From a checkpoint of a small segmentation model.
Training: adamw at rate 0.00082, 18000 steps, batches of 128.
Data: trained on made-up road signs on poles, 18.8 epochs.
Rows from block 11 of a small segmentation model, named by matrix and row number. Rows with one number within an expert belong to one neuron, the router's apart. Each number is 500 + 40 x the weight over its row's rms, rounded and kept within 0 to 999. All counts start at 0. Numbers have three digits each.
After each expert's rows are labels from the 100 images, of 14976, where the router gives the expert most weight on average: "strongest on" is what is common among them. Only what is clearly more common there than usual is listed. The data: made-up road signs on poles.
# router: router (model.blocks.11.mlp.router.weight, 16x256), inputs 111-147
# up: expert up (model.blocks.11.mlp.up, 16x64x256), inputs 111-147
# down: expert down (model.blocks.11.mlp.down, 16x256x64, transposed), outputs 111-147

# expert 3
router.3:560533429471486492500546481552527500572535531552530517545472563533487555457442522515527579548517497546433467525
up.0:470516505453445479494545534467416506532536530513580479528512526406490529484486446538512579417557472451469520525
down.0:495545557523573538435539452438441496482463479517440474456493493471545500537500517472512481529486421483488437428
up.1:453542524529466459427575481520450488456396498505502500516555503560489471534476562465480494528558507544490552492
down.1:473499521461425506509439568504510469507463450417601400485548491495456512555537508485495500481534517494551608534
up.2:512474495491612477545479521544503604552457474483496488539515534573592502547505479519535541562511541537479486521
down.2:463491490465499444585493556514585502522558510499474574505430450422497522487493469475478510513553491506531549554
up.3:420521552519503441476549489526510480501388501459490579507508522535568478498506510506460547547561574554474540533
down.3:519522440496440446468454516532549475473473514517570440500488486488469492472474528483542483513470553549475549540
up.4:482465514448519524535440523489517468508493515518484527433502483488504580455527516505415516411582515472505476509
down.4:469520441500542465453498481513503460507502512544501537436459505490424456484476509537459484499502514554521441463
up.5:517501465419512527476580588532487420552483499523485543520505547472536552470479499505450462543564515531497510479
down.5:492486561555534531418560513427482528392443513485496505547510492426450467565533518471528479472498478541511490467
up.6:509536494464560521483450487590482591503527532550544485510515538477446553534496490558445517475444418463458572515
down.6:515448520500522465460518441448536491526548527498481552467490505462504550477492517471473519552595528531472449471
up.7:569524507520431444515513443498455479457509513464468445540447509512493509517480529498539526498469458577442487523
down.7:499456476539487446501544455528568466561505561594517582479520525525523555447520493480458524469556524539471516518
up.8:460465525508458566487460430462587444502474529465476531530436543531468460478496524491509481494497485532460463501
down.8:491482496477493387491508500518528455455557552494578512525490530543456504487480544528530497475507477535490578543
strongest on: hexagon sign; !

# expert 14
router.14:465468509447541509506478488490547520463490524551496446484555477494457431555461548470470473453531526569470458560
up.7:497487498509567496524530564524473503549540452591451485452463488490489424496466504519473490506538470452489507572
down.7:593474529508512502533506546542467495562472491504539498470528525573486429512593481463491440523364502494462533515
up.8:465462571537534537550515509503472498549523515498502490565465508481522425546560428517545503503509523512444444538
down.8:534412479458532552478504501563418474526504604520568458452472491506455484478649557459476472455437515495498487489
up.9:527518481506458514497511547505450481515499532528590557487504452474463565457569495482431461477572466509559528458
down.9:479560502453497454489458530451493440455521528510503469571495499502518441476403512521536427416517458492479540531
up.10:506497470524498481469463537536511470543517495525444493470517507456569565447481499553504527492488482502498515434
down.10:507449549446503542509478518475457508533510474512454517470466460526509538486514559441428554456488419430514524521
up.11:485495443516499504475546438478530464512394432507494476595532586451474480523462512507541530504492540590444495562
down.11:498565554514411497489533512469573443476485429406422440525461527515565421521417476555503493488490465473481483419
up.12:415556544537501533485453500386461539599481486489500484496536541502536462524436447508508530508560493511492533510
down.12:445499540507411499497532471442510445546528495452497543480496491485536499484458465528464449514508551542483460520
up.13:563493537447524537477592550534558483499488480595483526529524510517441440498497592459461498502479559483485484541
down.13:573527500500547403531516487563574552499543472562464563479530519499490493492532552501547518421502437505519519561
up.14:489457451564468543515482427473490496530564468469496496529492510500490457514545427410544500540549579513477415521
down.14:516498520507473538553557546475551437450530521536462465534509468454522452486495566492473485416469486455543483474
up.15:478440555505468433542522469493455515565502443465526567474528485604506519518462498473462483501518439520478497526
down.15:584432445564505519502463531563485475544461510489511470506447531461473489523546507476484424489411484523439519502
strongest on: square sign

# expert 4
router.4:480486502491533471496448456497474608411465553582474462466517437503505490528473527497438441437491475587466540540
up.7:477476492603473472560504510547509480539505436462564495501471478536512471491528483469494391641524498492486508505
down.7:462476508489538472537539427452458554534520494527504571464503484515530494560444474525492462481464447512450493488
up.8:536547478473461474495576485535513456476499454532510479528496523508457496456492500531466577507495464529453537458
down.8:604481502537505544462498532534515532514505511462544456565543546498552526492475488480525527530413522513469630487
up.9:595518544529473468515565462463471389465526516427458509526449490432534492430534489471477501511470494492531429481
down.9:519492500563483536377572455543502483470455497455531482538526480428570482518427496497471500501479486505513517492
up.10:480515506470534470462471476528420454533496529520483418495524538494541503474422466501521431555521421493454488412
down.10:491496445469521525539443465530578502563522445547509466534476494502502442477540457500440476524524528489467553510
up.11:498515513467542446508515479581508471481482473529458477577489514533556516457496498444472452464578462533439475465
down.11:522508488525536514428494479505512531505503562481470505518436474448437518502506457471511530517529467529503526566
up.12:538492519505481489500557535493530435503540481429498505552506494424566512495559515484462533522488426458519433461
down.12:419493417503483483551470564532529528521448461423535441479509478478491491511545418522550486612541549459471467496
up.13:551498480496508541492519507522600451496609534507480501618453460501516494491519419447474499537477510506530536527
down.13:478486448534548499497482477486537486532409499465502469512455515408468516475511404483502488543542484576482458475
up.14:499534523533525452456589459474530488480498491464513527531483461488463409509527492439487479561420475534509536423
down.14:491475494520550465520490468547511560435536566542474534466482564427423507490525477552526473460458465491533474463
up.15:469521542466505495492458515486467451566525479411558509519478523444517458475501491445547458517519430506481490547
down.15:511453521527510512572542525546486494484506479550514469472497543468469543517520460591487457529421532481511553537
strongest on: circle sign

# expert 12
router.12:451485506470541481502437457474503496422442536570468485433515453495512477529460502534448462443460513602445522521
up.5:485485478494459531527484512408563469526532538508516523584477515434460559497507482531497510495516494448494470525
down.5:476488506550520494496432415555510558588493487529588464495506494453459478476538505488544492493515520530471444423
up.6:464533517479468463477604459623501498503486513488510496542486511500498473489487483564451459509430505557492528531
down.6:430517456450530558518458504478539494513483529515429492547516523570449496505432489419473452491529482531454498503
up.7:532527497549598528515529521506469483436496417510444534479511548466497456475542469468525534543552529451466490456
down.7:472508505414436443458531452542526464511573536527519503535538495467522537494531473437529471460478564557540546468
up.8:451501508455507479467542487482498477592507537438485521582497505474529508499503434468551488573430497508480435491
down.8:513501525509489491479489571545552536509480401458501529476550535490497490583498561508523521557475459497490517506
up.9:525531491424479480487490509552520432490460409487433533533522548474469585463531490527393526577568486501486469435
down.9:493548525516476511478581480545600530479549454530531523568392516531517574519520472526521522424437490485520506539
up.10:505488543463432454582569462569462469525488516461500480570449550525480451485539457473498498533502522531434464490
down.10:468501475512545455505511442451512455423498529490449514443478469503590529479442457456530470487489557499492401484
up.11:468529532483496505568427519387514443504574509506475419497524553462519450440503469518574458427455486469449461505
down.11:526552502481560465470399482627547511533524522545498546537526516460519552515550483473492459507464449501493446479
up.12:521486509551529596443515541497553459485463526477503561567472470483541542511555455580540451444485561533546525494
down.12:478562483482493495587575499481496493587584498483527557522418494534544504505475484550464566529465507396559508560
up.13:512458580456512492566538503447503461519447477478512561446514469504470519470537469443452552530541475433538437504
down.13:494488518525488498411540470532543446531440561488576556446470499465504485518528491481497513496388513521551486492
strongest on: circle sign

# expert 6
router.6:451475462489528507469469453483468540462507534533489524446490418514507506566437530510480396446477493607446512492
up.2:480433561509515439517590491418456513489486543527518465554536509495520483488549508477474511504475548530507503451
down.2:531484520497472531527498521529518493509526541458491435506509519561477582493548498474503506432529454540521438515
up.3:528430550550453530445578475473466492534515497518517425549517537499501433497536535486555468486520533510450516434
down.3:518488501499480496502515535434471438468543531448517507535563521450461505526557571482493528443508539448473480531
up.4:588527412510497498483529572550521482499545459453458504559490486435509521477481468482456534505482483492519470522
down.4:486474487506633545504438504470512522492482567474468523448517497541507524479456468546561480513511438470516582482
up.5:527478528506449428538553488460507461445432482459468573493479508483523487486516502487504524536530515482503359495
down.5:456533519524467507446501461490531501555527571445527535559513464481466566455516459496472514465461458455493508514
up.6:534455537561545507489565493470495457488487483567492474502497458535459494446542515468532436467486540407513514442
down.6:468558431574500493556516591483540507450404535516474496514465499433489522447458469542541557487550450501477564560
up.7:528429502488478502543437471501474494474511502512477498481524492571551553506548449383454439521474568542483493549
down.7:535500490468432599559508567550443510494508457547483430498466458507546555491493522535477475435511498476524507458
up.8:519456511461440436477520504530473524528548507494487465578451459484503468472496546473438486473455432476505457455
down.8:499518461521422563522524500465518457439528521417542479540600487516551484490483498490559473466487469530472466490
up.9:505507448518448466521614523503562507526506506490528474479475548436445474492536526467425516506468471487442576519
down.9:511484486434460511557417509469521453515507484555520436532499525582504467537582469430471482534538479539515543527
up.10:519521414581519494490528508469456504466518527511501466443487457543519487516534506568523432481515543461545519421
down.10:517496507579522553482479527496534486472563579639481489536523475484474541486481545459486532528526426474511463537
strongest on: hexagon sign; struck through

# expert 11
router.11:475438463497525524498484479459513566473456521586517553433480433454486467526463528532469472445550521609487518494
up.5:517504464555584513471413528466497461509485536483522448506494494479523563457565477470488471539512530495514449501
down.5:462538483525605536535419452549519537536452530594547455495497481548503553491420482549470570498513448522551515495
up.6:447485475492448566458497554451540499464500492490472519495529488465503429524501505514544500452526576494492499490
down.6:507427620512496490448470447474440494540507512472445619450545466530592518431526473499416429514480580521507489530
up.7:435440498578555438552490448462513516494532564529488524514469503503469553505542454504491436514540550541453534477
down.7:506475546517492526530474544539504546453526504497526431470495489482412547460557445433535452487497502536462505519
up.8:490515580503466523465493400464424421589490516468527350544512476478527501488537442530489456466487528525484467469
down.8:508541451477503481522575548461492532506569503469530443533458480479528537515467487440506510497500489586546488520
up.9:484451456448460504460548464578489490586547473486539443561472490452503510476491467507483443491503442579492423489
down.9:463532563464466508506554464434495488454466475487489484506514482491604429507487489487537568450480560492495592497
up.10:551509443542526488484541447551557502482600511484498482569484495449479433487544492511550486534468567529506433488
down.10:524476506434471555471510468560545471491461429552470565440540512526428540533472522490411496501533537482468493549
up.11:573502588497463498457536498462488498431503466490401433527522488435576575508515505449516513440441490479494511463
down.11:537509550439602486430522499505483468437501545507509591536486501521494540459530434545442532497517557486545469494
up.12:551520441481517558458522513548489504468531436559429500510490511439542488486457546466511484498501498460478561447
down.12:508430490483516509446428443521512458401449469455463573453588450538564497511498502559397526530469527520546572500
up.13:460460503533560465547487515456433496505511487584496603544518510588537484476471498477479481517516472521522528507
down.13:499490428480498469534442537504497512475491441566520496470486547535482491503469491521507492523489505511510465537
strongest on: triangle sign

# expert 7
router.7:486509518477487512522512512456437484480477504586496494458500450515440407539457493455530472480488477565481492530
up.5:530551467555542538455507506480438515504462524506510501505570508465450490511498555485547499502504503530504460385
down.5:521506548527404473480630478500498502435505550459466524482479478516424487495485608515455530491503437492511511492
up.6:587505475516557478486488547528519493464534547480452450579474535399531524452480455451496503498497481491514461480
down.6:498523514517507440512471502495447474516563488553482539491555488527475459523523454507520549504523564537498492573
up.7:489507477449475554509520450504497495509494466522553424482514508536465482497472488472560481483453504519476511488
down.7:493498527511460559461565462443511522513432523568476516499515468483557461490505483487463549424475493493484468451
up.8:526483480500525581514488488484485474484533515506534482482558463540481473511519394440581482497528579540508411551
down.8:518489487460555574599514506494485559517435460521576481504536509543475461528521437515525435448482519444471505484
up.9:551502531518576437470541468530494492470499552530539510461458478503446457455533484535509484471524444487529508508
down.9:488480416537546550530404502554493481533429551511548498520441540501510523536537511559507495560506462558482562456
up.10:508539443533600510519469443512533523474564486530476370551467514456486524524491494492550506466559483519497515456
down.10:515532493479410473509551499412557414496531538467479503527508500507521489510481522458505521488571537553475434485
up.11:511452530422442451595495540534498508499559518490520501535494511461453431548529473460482522502563481525490447547
down.11:538494439538533556456443494529533517464470435518507488514564469533509499558513526482544509454420558584515448554
up.12:526545485587479592465515509425524508535473509467531431507651520483500484518511448412556502540498503517460471473
down.12:459510530491495533507572512458417511480458546550505519439523522512457435484518519552490570480501496448485530484
up.13:584544460493520465515440494521479453459493546523510480536430477413484611461511524482512481544534481463535454469
down.13:464471434473480484564429430487478464511494495538576464552500479568531578505545473555443497509544555611527483514
strongest on: struck through; hexagon sign